From a checkpoint of a small model that predicts nearness at each pixel.
Model: 5.66M parameters, 64-pixel images, encoder norm layernorm, encoder moe top_k, encoder num experts 8, encoder patch size [8, 8], encoder layers 8, encoder width 160, decoder norm batchnorm, decoder activation leaky_relu.
Training: adamw at rate 0.0023, 20600 steps, batches of 128.
Rows from block 5 of the encoder of a small model that predicts nearness at each pixel, named by matrix and row number. Rows with one number within an expert belong to one neuron, the router's apart. Each number is 128 + 32 x the weight over its row's rms, rounded and kept within 0 to 255. All counts start at 0. Numbers have three digits each. After the name is the row's rms in percent of the matrix's.
Before each expert's rows are labels from the 100 images, of 14976, where the router gives the expert most weight on average: "strongest on" is what is common among them; "peak at" is the part of the image that holds the peak. Only what is clearly more common there than usual is listed. The data: rendered solids tumbling over patterned floors. In brackets: how many of the 100, against the usual share in percent.
# router: router (encoder.blocks.5.mlp.router.weight, 8x160), inputs 80-159
# gate: expert gate (encoder.blocks.5.mlp.gate, 8x32x160), inputs 80-159
# up: expert up (encoder.blocks.5.mlp.up, 8x32x160), inputs 80-159
# down: expert down (encoder.blocks.5.mlp.down, 8x160x32, transposed), outputs 80-159

# expert 0
strongest on: count: one (100 vs 25.8)
peak at: top left (44 vs 14.1)
router.0 079:146113130100135134190121138132148145148129105136128140177254145138128126134242130129179129121131132133128134129112123132155130139129124137221255134137131141132130142131129124127172099130133130150124110125121119110131143144233132131150134130
gate.16 091:169117124172117138054145102131130077122083101109151119141151108143117156136072130100075131097079132126167139097127136131118108127099111104211034168114155148110125134142144069134155160129099118125109111056119120149133058106161076101133192128
up.16 095:147133139079167113163128137125085106101120147123170112126135128099151139118189080108092173105078075106131103135098111134152153121131108122054208120085137087147121194149118099097153124074185115134113125155092156121137122146155154090157130106
down.16 095:072156123077145137154112114122140167158178121164115149169125166096115151109142045122166110116119118135090136139126129132215136159093110128057148092164132044112060166154109157132164135125178117166185136180140136139121113163172076118126147144
gate.17 069:152136124103120137094088112121099205174107161099117124103169157137139136143105125180133127093161125128175108070149132086131105113165143126138100107112174164139142160150164116169045180169137152142105163156160095139098107135111116146151169098
up.17 085:088125083173132157129143129105123146122102131156067094174089096126135133134111103102158109161136128138149140123100084103140176128164114181201172149128097134100122098152121148133097089074148080139205112136081152154124155128112102160084107165
down.17 103:149129055126163160144153099112144129141124105106132136128072157130134130146054100154156167142124103076159132093161119127175114145136101106128200167132175059119130135144100137160149082134164139146161097160145136095140083127115094148147149165
gate.18 071:122086149135104157134109148113101123124119133148099143165176129113076122147088163132139135160119132119133092079109098128117132144093130135236027140101163150119076129081177135126178132129107117181107114078146084124083055115124055092119152108
up.18 085:123135133181159082102134077142126106108108130156116120123110144125098185111139136138061139151139146134128109127145100137108094189132104145024255100072094159132152126097143163170110107165166130156107170042156144169131127090159172138095127139
down.18 085:081106080103144157136105066144129163156127190059125115152103139113144135116106051162141139120125120135163180084137120137177166107132138149143205125112155096141163156149151138178062080132104131176143091157140084118103169101142086138172139093
gate.19 106:161109100158099152029133144106169114150130125136111157138119161120143100133039151153118132099104118124165124143178147117123125105087099132224085135145124132140107096162115096153120161170096132142183154101133117130118122075138080113150163167
up.19 101:131162139053102153162116138113116195127088121127147099113083103118112143100188068116155137129155176138117137154108161128129140106104128128125211087145121067131137116106124159101110070140169104152085115214116151114090152120085149181098045153
down.19 093:126146114022095140114108129095146194117125154112120124093101155100136117185126076083139121187175124149121136083181116127145127164078154104080184120125156093127073154116146110105111084157166162140211090149106119180107109139152067131143122158
gate.20 124:174124120133145163072110103097145067155135138173158158142074127126095097184002077081094111151162141118097151154138110132135114139157137132246130132146101113132107137092152120117084120155134110183193139094172090138100125151127088135116134145
up.20 100:140111113107105086202108103148131144080143129126091114141176181115129135129224162150167200117104104139142113121136100106128165092099114105000105119110138140114131135142101145155151134123146105081106112136143140087115108125135178152134115138
down.20 078:146140107152098093120131178198103149100227122153089199145148162142143106119164116149146118103136078169124112093134097165201086124149103161096182131170130090106129140152147106159117134174109128128087109244170122161152138160172131111144080094
gate.21 090:139113154121150133123084156134137090127128109182108161175130123113131100138035124153079121100127156136162121121203123125117091097141104126251091094149139105147069168113165104139112161141079112165197144058140055107106141151144083071108133149
up.21 085:109102129095086105119151118103122156105143124114137111102133126114099147065230152133089137154120126144178170122100111140095117149106148114000174095113122118175126087115080152091118121101181112099091117180127144111072102091126155176121115164
down.21 085:108145089112100132171093133165159121068141143135156121135134161127106075139137087133166144136113125156136106181128137158117087123119118130105173176097066052120147193145110167141079065158103194132084119243086129123153110123145151194151127123
gate.22 100:092122102077144143106104147149142097148131121168131167191111139120124131138041073145116118112096145171198142119144130121186150150115107100251146122130148084132104133118139099188101122136111154152193184139072090128158102114129086100158120132
up.22 112:106125105160096091189109138096093133117150115098073112057147141143118092127206131110137139145120144079072141154104145109102167108087124136000120132139168141127125135090079126113200098115146111109076080083168109108091109119145118123123122144
down.22 086:083153110123172115141088138123136185114191157134132138146166116153104132132188132119117201118064100085165100114124075135127105113130132168089138138153161153190079118186140106113140090091158161168080117156130091145118086137185156099145109105
gate.23 177:111121130207122119038118112126095088127113149137124124171096096104098165122095187121080107137110130101135116112110123116065113109136136119162000132122114244128129132110117153146153183108084141093127169037130122138115074098122137138107129130
up.23 139:140116121054111144155100177151153140139131137144124150084219149124122111111159115152140104112121146157153133120122127121120105118112116127098247137123105071142089135118129086141092101141126158144113117105112126118130159117166073107146145159
down.23 191:116142121130111150148129125118140125147129119123125134124093133142129120132075097130140127103120113093142114137147124108172137133100136116160112127105152108137099131120126135148095134143112154119215130210122106112118144115107072155125147122
gate.24 091:130104154134094168130108136159157133185141163106134146099095095169176152143057090174153130104101100136186126165171108099156142152133131140152191151135125078090092146152157121126111150179084167156219203090129120147173103058133092115135150125
up.24 091:121150161120077112183105131111095118135115124131104110164156107123106086163164142100091097142168208133084140148100118154116141152080147153088059114114147143161155085096152152075128109138139113145091063179136118128075135158110157171150078149
down.24 092:121086125093115165195096145115147150160127132138161162101115130109156114115186102162134153075133128167095182144123168102158170171130150104116153108156085065120109137098145128170113153115145136171142111227111141113226140074171059110065116057
gate.25 185:146142130147120157065135160145149146148149145144128139129061132138135074118000125155138150141136153174158135129118145119131136144145155144255193133136145143129097145159142147135146154162091146138193158132140137158155096104074086150154155124
up.25 190:118114131116139119136134132115118144125118113117123101107143108136119114135197139120133110114144144124113129124086135126113134124114135129105074121120141113157158116099116135114134128132150121124027075255141123127102119131134136133121127132
down.25 123:126163143154154117178152096141124143131185118132120123112211141145117133127219106160157139109103131109131137141142124125175121167136130126019000100126119113098151168150150137127171099130146119139105125095113079118145109136172125117155110140

# expert 7
strongest on: count: one (96 vs 25.8)
peak at: bottom centre (27 vs 9.4)
router.7 089:114131117126119122075124117118109113110119140113121113188015105130120134115078129118102120124116117117119112121142124120124121112118129112225255117116120158118125112117118135122145165118119119106143144255119127134119126114051124136106116116
gate.16 071:185145139126141143113149110160099114143122137139146169135066144139115140181108187143158168101112155109123120153129189121099146097121145126144155166118186200138115140135121160095125211135134115108159229170193131165099025104086156169151152136
up.16 062:143086109141154122028070139096155076138109097168134131123138118101143101126137096099095116146140137111104081161136135062165093127169158114140154118089100027143094101126132141129049125132100115159115060096149094067136240127113132109124084078
down.16 095:180130135131115162131123167098147123136139088120135120105140132123130086149169131131156063091161117183139127130144097109123107217145115116239100143122166146094078128108067117098116130102119078148124150225092151086087156129107108123089142168
gate.17 112:115094142232130131130121140129161156153115075124140133077199167149148153138129121123095133102105111120119124124058119120120113107123052121130068139135134075111115124145132049165234052127098142129187141096150100094092209142192079012145138156
up.17 126:124088131201124117144130151148158163118118093139118141106220154147110150136150117122094130111113108105126151152052118122164122135137077127107112114136140052133127108159111032169203028124090148155150129111113108073135221156220093020156110142
down.17 098:144112085077108102154124143091140113144076145107128110125227174141097070094170156123192099108082118156073141103073105105071091166120109122130128134115121082146108124135110137143107083063098067148136083145121112101108096187179074097136119161
gate.18 051:124105161069128158087070084134095107136173129101139144091181146127144202104069080165102147139094123099169159118120184094107146075098113076180173152080100056098118150176126102150101165169144162157148156023124138126128152114071162103103168169
up.18 062:175086120168117174144139112081165165139139116182113119111172144135133043162204131107179091087137088090110121120136106110132102137135172106047108124142120194112121134158115149091171130134117137128086047243137154080101111103167043140097100111
down.18 087:123123113123176122152076157091112147151112121146145102117161164094127108143135139131082160125153087140127072104118139096135106122118170110189034147134094097131141130098120104105146092148133103147121113211095124151175171137107111192175164133
gate.19 065:142138102111111156127110120114108098148152134096114087100063182155144056119103165114141135102113062109162092135185147120127103116113132093126205129112139179114092142139100154150161210148141106086158113121074130121115057099067074105127198144
up.19 067:191107115091116140127131111083175160173084094111102090112086142114104115172132130097194126120153156163089085133174142132139105142132151140053250168114138083144133108135063172095054157150143119149053083200121124119155114130085134113094076096
down.19 081:156079129102163091140150152084160143148119153091168133132139102113081087167099111154171083143133088108092104152103115132147119164147153126212130122123142154091105138151074103074128151053105125157074101246082114132107153124090096160116173093
gate.20 046:186100091128133170120122093142106136140146107104138180137059090107125106132031138108095129143119072049138119126157175100112131123080150117127164173140143126099174126133139113146088171100096112172212115114128146139137055117082124086110123130
up.20 060:126090097142114150168098122110078100119108096185113138095174136085082093117210131070073072118142092101127121117163082151183138113149125091081121141102112144124091109099134102119088091177083074178127135228080108141087111155181079117134128180
down.20 095:149070126135114147129143149122146137163098109164141136159095153120143134135126115085186120115128146190098168122106132097110124145133107157225049130121154121127127148117071084076137085192125079142095097224116131080120105071126148133146160110
gate.21 044:126085135152186095124112068150088060162099161118110154108133158153156103125172133134137130127069137132142106129157191068127170074114163109162098118082155187134111155150145151172117131162120153191138137118126124159153119128132116115127071181
up.21 052:123067173119113117114135118126167157100139085136070153150053080146168111162075097070132148170127136124138097119104081088154129090142105134148103185122141104127104118144063077104093181107172149073166150123096110097090164142110115157117146151
down.21 098:118103102122111170140088159110100142130122068141103162128182125146161097114115117124101108119146114124115159114050134118092094120175074159227085090156146145112136131114127086116171133146124111091100121244120081098095109066150137170108150104
gate.22 053:125081142130146175093110079116102086139126106116129155154133117126096153134070098132073137101114111070169108148096126114133137125150078169172044139109132174118090150091107092139096148125065186168146094111132104100135187108089137089072095160
up.22 060:146117118188123112120079138130166166095123118109157126142161114124085080112184109075107104125137130129124065086109054155142115143156105132105043099141108166128122138125137141094153136078119120175109121130100090115103107173179113113128089142
down.22 100:129110144098093133099113176116127137136151127152105151113162139113113144152136132121161118138133109152101150124093092066164147130115127223235112068094135114164119129111141152132147109113108133092102101251115151082052170102101110118136131118
gate.23 158:108093096211111126069105132092099114135111107109108113120098108111119121114124132121108117113097104101134103108127123111083109099088106104210054119086109164105070100117118096099138118121038115103177148058114109122097146080163050089113155110
up.23 145:106119133048121103166137116143144131093125113120132154093167133137117161117136076110130137120117134129098130152066110133134134137122089121025233118146149014118142138146111086127118086115163130132091143255127127102111135157114155082125078140
down.23 132:112116150237147166172111141120122163136133127118144148125086115122139160106185142145151143119134171134165144143196162133130126139131130130000146133133149146119140131109129141138161140133100147133149161078154128120158069217154153160114126120
gate.24 135:124097110171088110099105140113090093131119112113106113126067116114130127111088136123106098106088096115118108094137113114069101088097086105237060130103103120119069106102111085087134157109082115101202148057097121098111143107133087053102155117
up.24 118:135128137126152101137141128158153157108131087140111138126234137143103169123154080129124127116133109115101132137070104130149111129135072131036214116147123104116176141152123075154165054120133121152070110255135145097093177163134154103142089126
down.24 100:194113156227163166123163145143136146173125162137155119172097124096150203185205160128151155147144139157132114144163146127136100169131137132009165142160175177169124134143176139098121203140088151084100140120123134109162057189141162143130163127
gate.25 085:123120128218149132129127155163124141146100095125131123117236170132121142124071089166096112130084113148143127136061129110165123140128065127174119114121132051107148127174147030157208066148135154145180141057139109114131197153186105002157101149
up.25 091:161106145223119120185136152143148148124120088146142142120189140138105105139160111129134118110119112125119142108069119120177118143164081100047074134118139099142132115139135041142235052138088120166153133064122108128108194184236097078136108141
down.25 088:124126125159125106170117153142144115102114103162152151091158134138103116129152068108101108093139150122078099097103112115093129107107140146113129118139108107126125078100060138071146130081121066071066099154171127115143063149151076100143171181

# expert 2
strongest on: count: four (48 vs 23.2)
peak at: middle left (50 vs 9.4)
router.2 060:160114128115131145180127142130146152149130119142127143046095147140129141138117129129154133125135136135129132127130133134156130149128125141206163138138133123134129143133128124131135121130128132153133125255121131117134141140147137132148127128
gate.16 100:146134099138114136042229093100160153107124153110127155047143140181157140135133093142151158135089066176126120093095173155162132077125137086208153173107143122113126163191108117126109081121163129085081136120119199131070193074122121112124097157
up.16 097:126170113148157098095184134169153113093159161115214129090133144189167164154149169149168139140110105165113075109090164149088086116101152105114082172141105175107139167163173119113129188110166184152089119134174199095112123149114201187135156121
down.16 108:103078126094126077115092135080122180106103174111137104131062112130122109121166106141135101101135165161077147155133116131128135129129132122091132136115130055063176113104110108126115105131141148151125098183113124122119143102193128131118119122
gate.17 098:122126137083123190089155101110152113158114128124098134096040130158126137138076100091057122086113103187164131174212155126130107126094100122139167125088088132103173122146070104156094208142189153113148194099156163122091167134085110144135126144
up.17 085:087165136115173163113101037139100114099147112128143149157069124087108201113079077141101110162149125082151176119168119122128142102109104134133137135111119085175188161139155155149103166128179102126219170134078107127149133105086138165113186146
down.17 091:122145157148152077212087102183126108147134138090107087077176164138138108057090086172098117147166142095126143161133073084146112142119175140104179104099122077114097184117109113144030105097125125124139081140154100074157127090131106111140065091
gate.18 102:115123126080105149068165143149147152119174091129151132100051166182143107112093140126110141103140116117111146120176153111126104122143102124198207133135141139146096117128136151119061137150132179126196145156149112140128156066102124164166109174
up.18 118:092146147110116122044121119124147124094158137134132140132129105086146160129119155145108115168120093103202136134152121141102141098070137113169196125128049101134084136119126149203109155115111104099186162177065072169134188081108125153128112128
down.18 093:085186120134120148143103142149112145165144155132154138183177196100162160118185152116148111110169136139097161094115095079144169142203093160036145145150097101107109149112149079181128118126142111095087139109152098109134144107103157055181115095
gate.19 087:113104119061094159085112093119102085124150156112132093137072161099158211137083123099139173140124102134103104112203148095166155111084152073160120134150144124122115119108126186118100177159111146077171225093167121097119108104082110105133154154
up.19 084:081121110097116172095128062122129141105188147064119129110061138116134121144090116211106119121177135134160113131218127190098168124166186168163146124115105095063161128126073131133078178125126148154159172125098130145158135109074151177133099159
down.19 097:131146138166155183189149141038085118105103127109083167151103189143172138128104087130118083120105110112127143132126137150225083097130128162189214148054112100104183102141108135171086087147155112099109150099134087064128128162146078133120107069
gate.20 085:094123127054119139087115122126127122141104100117112107176026149114114190142113146156128168100101068138135075148192109155147137132134121127160197138100134093098163138143136112124068238159126142151218255174137140137135156134090126166131118157
up.20 091:134143102101152090094134091131173056132145141135157140193080096159162177116067100125132120162175096140129164122153091111058094144085118162143171136108147071106152153082118109091079166150164127144152151158074102149092159097063176138112147118
down.20 111:101160099145160111133141187146144174136103100106102187167109169153183112168090108122148106104116120193123181142105138144133152147149151089113149186143092066082149164131117106141108099154146142126076128128116151155183146121160102115125065101
gate.21 093:144165183078125108052133067135111121098117124095097102113019144148114140122063108183070136123094098140150158081146111142117130124145125109154123143106135136083127111111147138143115233144124134091180191137123154129110119098096123163144148150
up.21 085:124105112072160110068167098166134077124099160146123106118063085151120225152083101152080144173190153119145163162147110140141128111138162124057134104176127064146142082119119109125071146100150097130189201181151091164126163105129152131161155144
down.21 097:143128082156128110160067126181111132115130158118144085116106127129056127160109085118179146112130159136103181100135129131193151132131089116066197119110098117149102130120163166124138100111137153127120092157173050174143132175108086112133111148
gate.22 126:125140136120116184051131144173146115119142132100145164098079133108127144119062117173183137146145102135174115131169142148141127133109167102203193133146131124120048122153129126193104157129095186096204141123093101140131141060053109142152167159
up.22 123:140127120136122170079141170133140145176096158149085091181070146118127101163107096134102142099131119158206106098209150158113139127122144129179189133087169084137058166096130146202099151156106125116178104154165162117153152121086054133127117132
down.22 108:091125139123101071171127168196188164125119091099145140110214179163094100101161132097156119172082156163151129089068100137188130125127141154080090126104150140151113144125106141078132069130204100133098094111147148141167119190198200119151079150
gate.23 144:135193113091114162115137117150127138133154151092155174107037139167135118110032153178146178118137095099141125134167123130103140109098139100200141121131140161119117138154136137153127202115166172071198183115098107150123104076069101129137115159
up.23 118:115107157124123159092100045138114091112106139154121112191106112087120192116152089124072151118117183155134143132154098154077136150127143148040122105116148099174159165115131086101081152146120108108181151123133134116120210145134147085119120158
down.23 109:150143164108145108232150097179128111118153131091163127132134072119147140168180088126144081131151141141115122206104110160254098152144167131056088113169105117098122151123127146190185128119194114119141078128145099124119086159150112114159127096
gate.24 104:111110127042100135032113117112112124099142121056111131090104175131167175125084137177149126094109082085154116136175149090144149056113141112143149148119133097113148145161098095170091164157132174116162190165118122181099139101068146126100115135
up.24 103:112174203092145136129134100134096121145151216187157117138069081051104141136095129084073128180191141157132119180166162160095161141166176129155154123154081090173156123112177099147104144129149134105143166173154104121133153127032151144177115121
down.24 093:080141080108108103229141110173087175145178076097157133156118154154143129098057135184180147079125133117203119136166074104146115107154113144120166132181124115131140192136124151179111101201155167169158098152138169131091099089124170120140129094
gate.25 106:093154079051092113095134055124143094091125091111116112082066130183171179124102147128129132161088075100170105181133175137143143115088111096165191163163138083124084074168089126120055143116087151112194160160172142153107154097080142152129115157
up.25 108:136145172071122141057131109120084089079136149140130130127063141132101141101063131114137099158154110126119156126149147083137136110096144160144188108146100086124181104128112187086072160145157113155115188195181111141069175139098178165110116144
down.25 094:150069143116142136136126126138162133068085094139073075123077181139150120108109078127171132133121157130129089097126100134131157109121117093115163175132186114086111092188111074133079105165152129125109161124166140079151087148160136122131149151

# expert 5
strongest on: count: one (98 vs 25.8)
peak at: top left (62 vs 14.1)
router.5 124:088110111098104095088109108113091101104109111100110105203047098094108110105049111111073108105105109105110110105116108102112105096112113107134255101108110119106113103108113114109087113110117109091112115181113108114108123102070111112100115112
gate.16 094:143129143129130147053111116147152095161154135155124157129088148109113162128032138160156107123100133144110113144121129111094145144129133126167110103119098144123076147151122110140109100138088120152124173180100105125154164099036100099148081147
up.16 124:119117128208134126168093145125132100140125122169125120143213139095087097121216105130112095104140143129123143114105108122118120131123116124071246119164120139115117108122108105133216084126093101147070068069121114115148124127235079118103151120
down.16 123:155173113082130145141146131130138144109134143128123127150164155154126113128124101139149156145119119117155123127136140132142165137110149149031156154107139056095115129112137156146108146134094120130149109192145152151121090118143057154129142126
gate.17 080:116103136115130172029141147131146136115137117130122150131094172133117142146022207150152115113139139121169129124113129140108114115103111113255194130120147147123089113117129114135096151154097114136190178082125124107113109156034139093137172160
up.17 062:095126117159150128065112178130104186140104155146157171161110137131136006141105161106169135125150152156115164130098109099145092125134129121222216114155123153160050147117131164149179128122131128094161123106095122134141119108163056127139169120
down.17 061:095166097131093100112115113122125102107126121163088145115070126143111178151105158147151134136086136171122146107074130085096154161139134130105181113105100086128135097124118145111147133132144117137193162136158176156092159086104108192150199128
gate.18 086:132146103170118136033136156125152100142138130108117132106110139131130144150047155140129125119148133123119111123128113149079111128107115124214203125141143163139098112150128097146115192135111123117172154015132109115144127133092132099126190158
up.18 079:117120083151133125102115156146124133144105158138112119117133115133150082129078123128116117133141129124128124132121135122121129101123151131199255136102156171103067109126127137151147114159080125102145129015123132124125112121103075147121154107
down.18 073:136188137141150116119101131146104111109091148136139109082085103071112142124109166158142107102122135093112160117138146142130105079109128158169027118130166153161159113115112135138088157188117071112143124090159115165121096144130172080120161090
gate.19 037:184097167130145156061106058176125109082137103108145142129163138126062129148123099150179093141124134077151101125088154106101141199159117145138090122084094144118133133104170109151092148171125107125203168143116129141121185189145122076159092176
up.19 043:112098136105124140130114122156109090147087079100154137148136136125120187091097129109113128130139170127058127141103177084081110081117142111138066094140118104142123151147136164139161139088133110108184171089139089117149177116103140152122076127
down.19 068:144106188105094149179135107112151119084158122167148156121085151086159122111133115146121133165151153138117149186097133148098141149129124126046087167118089058144134169105107164096077106148156086151091143190121100143189142131103116138159113134
gate.20 098:166140117155135130044152146135142105124109105106144125098101128153134116137060170111139154122151144102154136104124138125065111109115140155199206111141139177124104114147113122117134200135102126099148193037162125113112094101092115120123174118
up.20 084:081133108188094131072128182149112146147140165126100132122126167117150129139070159131137113155128110157109127144113120136119119137112141118166197120125142192111100147161149132177172090136096148117132116002072103155124129128089070147129163145
down.20 069:114123145148179071096112128126106155156137106128174141143107137118128166110100164118101156145082115114124112160150108187121122117150170139146025171109086134131133111123156140131145171151152130155180158100149125094147121114116130148140165136
gate.21 079:159122137125123172046136156139177116107162111110107129117069147145149147140000146133139124080110093123159127150130159121092127102126149129249179133096134153125089105174142103155096174105110146131167179113133146112109126128048132113137169145
up.21 060:056149138157150123093137190144129128134131205147113126155167119123111054140086123113127115138146148107142158088111079134105123130161127143220163111175135128145108134122145115128143107109101136125139148115084121140134078099150036179152196123
down.21 063:114130142064139078157121091118143103153101099123134157075107101137101068148051149086123101143147135126115170141099198083110122144139094116090101099093110105142102104139154170138145160176169108144140172175180160148122189158139121121147191129
gate.22 058:114111131114104127055104152146131090128128116153150146104085152117112131136058143144128140060102106118155137138132161119120119126131149069239077126092131156124084141166093151134112187140148156152185178126130114148068141107077097140104132154
up.22 053:109122109109090093056140065173078100098134183127149124111106140180126142099051143128139118156127113094146144128173114143111164094123154144223078121141111145123095139145099166150091172100119076076223169143133093114161145126049148124143146099
down.22 070:160145178080137118127177154120115098135130140159145106128124116147132177125166100118104135180139156146175129144124108117118119147142117169035056126163124074173158137150144136104098092158075145151086093210153117144117099108131100121136124107
gate.23 072:147158117094156133071140145134140122152129149105130127144035155144160134150016183140129145134131111123156130137156149132096131122145126124178159140140181124131049126160114134161091180159119145152206222126130141134114102149064127059127167170
up.23 062:131150129168129148101092125151116118124103153162142128178065145093143043138061123109127134165162144130131130135135099160148141128142140118148207166147112176119042110112152160109141143105121134114189151122145110152163099151174047123145158105
down.23 061:125137149095109151100155088144179109185127155150126102133120167152131133100134144123102115107141127117136161152120167134166135063126168172076063096156144176166186151089111138128129181118128156142143137191136153151180153099076133140130112173
gate.24 057:171094122102122114034168109126146119129137125119145153129074132159147151135039141149129112112132136117133138099182131113110085124107098104250090138128132119092115119150115100150063193129115133140205170133178139162158151137089125127136184156
up.24 046:134153162156095117120128111103169057186124145119157164148210133127138120135090132122120040107156128123171100111093080122066147105109157112132100102161116121138098159116134155151137107181102106174124091134089093116121212170192147095082168094
down.24 072:130144170119118132132119109115134147140125155187142115119112144121121123115128106143104082194112109128113144132131156121155116142167102165009095120106182052149111124096128151146103140153208114141127131211156135116129102162158138146163108129
gate.25 069:110126165089141154050114112126158114130134146146126116160119131125128202130054134137141107124127145115151102121141105138119122129143121125221153112139113097123105130143094132137042109137095118141175184146092093132179207110031106111149116126
up.25 079:129139118004149133080169141102115138108130120104136133103058109139132180154010138107133176135130110117113117127150154101126110104087126132208189149106150082132106151147114138119029142114159123085158176150136136162113134164000166119130118118
down.25 082:122156128120127093108129117117137121128122144143118115177109119135131127157084104126143118148167111118127122144118088153093157096164156113045000145125136089148137114148146126148115127118184113139080085210136110138111134159116162121119065151

# expert 6
strongest on: count: four (81 vs 23.2); light from behind the scene (51 vs 24.9); green object (38 vs 18.4); cube frame (26 vs 9.8)
peak at: top right (42 vs 14.1)
router.6 152:125145137118138131111138128135131127129137142134140132104076137132140110136076125135117137143136133135138136141121138136118130130137138135078050138132134101136129132134137141137109116136134136130112119226148137140139118130089126142134132137
gate.16 032:202115116172113131039157144102157153131120080141122142119121129171136117141063138131152130139102163111109113131139152121142156110144131134255233105122173136123117104146113114093136173150128126151150139051129145127082076170134101084146139121
up.16 025:119130156158092141147100175118123145143141153130106164095092126133158111112122107111149132133130137141146130181128091129128155122119117146000000134087123183114137129105148122112104104122106151145095129184096118137141100112126136116131080119
down.16 101:109105118087118124154128129120110099114117108115122118105128102106130169113143148119107107118120116110116124111134119104129113115123108111255255112111125138119124113121110098122125143115155127103149142146113124100112166112106136101111129112
gate.17 118:133130125130128136085124116134129121131124131133126140105088124126125143141081137132120119129135136123139126126141133118127132124127141137000206131125143156130116122131134148126122152134121129137153142129128132138145133121096125137131146126
up.17 119:128118126146129125153128135131129121134129119129119122150175128120121110124175126127127114127135127131129124130118126126124116132124116120255014121118119107129130129129124116124143101127124129122107119121125124118132132137171123114124131128
down.17 069:125115122079133108115110128122145097123118123121121127119127109120126139113127168116117129120135123130131127120131115118085112123137122130000214133121123128127141121128126108125166132112151111118101125063130112122118144110086144109120128114
gate.18 122:136133133132130135078131130128134130123132135129139146109081140136136137130067131131138141124133131131138127131144127135139131130134142148000203130132140166130116133131137143134122149141132126141158142122125136146133124115084120128127137130
up.18 127:127118128147131123138127132130126125132132123123117122150167125119127109123152128125116134127125122130136125128125127126124126129122112118255000125130125112127134130135125119130154107124124131123111115135119124118131136134169118120124122131
down.18 070:126123128067112123125126137121126116127130130141125117119134127124127135122153134126122114116124143129111131118128129117081117130129121130000204129115124106124131130123126118124160114113161114122099135062130116114108127131100143118103141112
gate.19 143:128126127110125124107125132125124134131125124126126134110086126134133126132087129129141139126125127118128126123140128128125132123124137131000255127122140148132102119123131139130120146131140126124150118130123134131127118116084130132122144125
up.19 150:132138130132129129135134117133130124122129134127131122149162128127136131122158118123107116137129132129133130135124134134134119134132120125255000131132114096125154129137129126130130118123132130127109130137130126120125136145176121125133105128
down.19 089:128126123113131137093122120125110124130119132118120116122118108120117131128124174125114120121124133119114123133125124109078123115112118135000130115103131154129126128124131117125165129124151133119111121102117118125122128144108154136126137120
gate.20 064:130118138137141143083112114119138133140122118146106122123099130127129113151084116123121128120137145144151128126163123124125136120124122127053255133124132135127080119130126108145104135132127128128167124140126111130147137120099125117126157137
up.20 058:121145123143107142120108112121115110120142139130140125155150141114131136127153127136084128139135129145138113123123122135134110139124130112255000134131132103116170132141148118147122096137127135132142153091120119136130138131178112140118116142
down.20 082:100104125082108111135123125109107117121116104112116128099134107112117167108154160121104120107115104121120126104125109124114118103114111116255255111112121151128129124123106088104140133127159120106126133108117111100111166140111159102115129121
gate.21 062:145116131149119146073113122127129109127135127138115134119096129139130131133051147130133138127131125119150130142147139123134135141128152135058255126131153176135120124150132123119115169154112138126156147056136123134123116118088112124117154134
up.21 064:132123124122127144177116122126113121129130137118116118149140123108106118121160119135131121119128113123142124127138119113137125114113124133235000122124145098131126134127145127128137123124135118122111105192106141127148104121150117130117145134
down.21 087:108108135086123107139121133114109099114120113114114118115142114099121150124139154129101117118112127124117119102131119112112120116117114123255122125113132135123121126130116106124154130116152122101133143131121120108117164109114136096115123116
gate.22 140:142118146198147145190136165160136143144135100148126128151249148126146142142139139137109141127140142133141147136149141140208117132143100129255000134143146152140126143145142092143182121143140143141167127211143121109140153150183138106145147146
up.22 141:123138113070122125069122113108114107127114155114121129116000123123117103119118123123146116133111119128123106121124120117053136119120159142000255118106115117111119114119116162117084146123108115124100128031118143149130101115073105156107122119
down.22 130:177173143186159163109165138148164157141147171161150156160123159164141105149112101139162159163144150151152143166107168151156164159152168160128028167158154127144141152144136172140105128150066147166128114202168165163164095149170100175150146143
gate.23 083:134127127140134133060126137136122141128129131130122143092062141137135135150040147134141127134128133128133119135141133123130145130131147143000071135127145194141114125131131143135132160134133125141167132117131129144136100131074135133120137135
up.23 088:121121126156128131150131134127131128130124118131131126161186125113129121131178115127112139129130126129133123123120133125130118132127110120255012133131137098119140124135126112128166117131126128123107119156127134118133133130202111120135137128
down.23 054:112109117041136119147111112104109111111128108132139107121129102100127154137167150111097117114112120089122128128119106107079121115125116129000255128102111122117126121137130104098161134126168121114096152000113092096109130133107159104114124106
gate.24 181:143117146192143143218138160162142146139135089145130122155249139124144152144150143138116139122138141131136158144147139136229103127140083118255035140155148157144129143140138074137177121141148142139172123202144119092135158155193152090145145144
up.24 188:117148110071121122043124102101113103121115157116122130103000118130116097119102120120145119129116113129123100117117121121033151124116171141000229115099120113114125111118119183118091144115108123121085143030118145166124088106064106171111124115
down.24 167:179175141176162165112167133140167158149141174163146163161119163175145096153104092140168151174154147153146137159106160153153162162151171159127056156151139123155137148141143174143094123143055145176126110180168163170160095146163094178161136144
gate.25 114:140137132126125132095137129125125143125129133129127137106080130140126136139086139128134131128127134125134138125142130126122128128129142146000190129131145163135120126129129141120117148134125121126150137130134129129130123126087132137127141126
up.25 117:110126131142123132147119136124133128130129121129119122152174127113124118124169115129125123123121124126129130120116119138124123121126113124255013121130119105117126124133120107135139098125123126125112111123125122120129133129170115122119129134
down.25 070:113110125056127123131119122109129110130124100108105107117128127118120138129122142113120129118138129127125124110128118121101117107115113114000223123117145110107099115123129108119152135122147121117121146062127116099119147126101153114122123119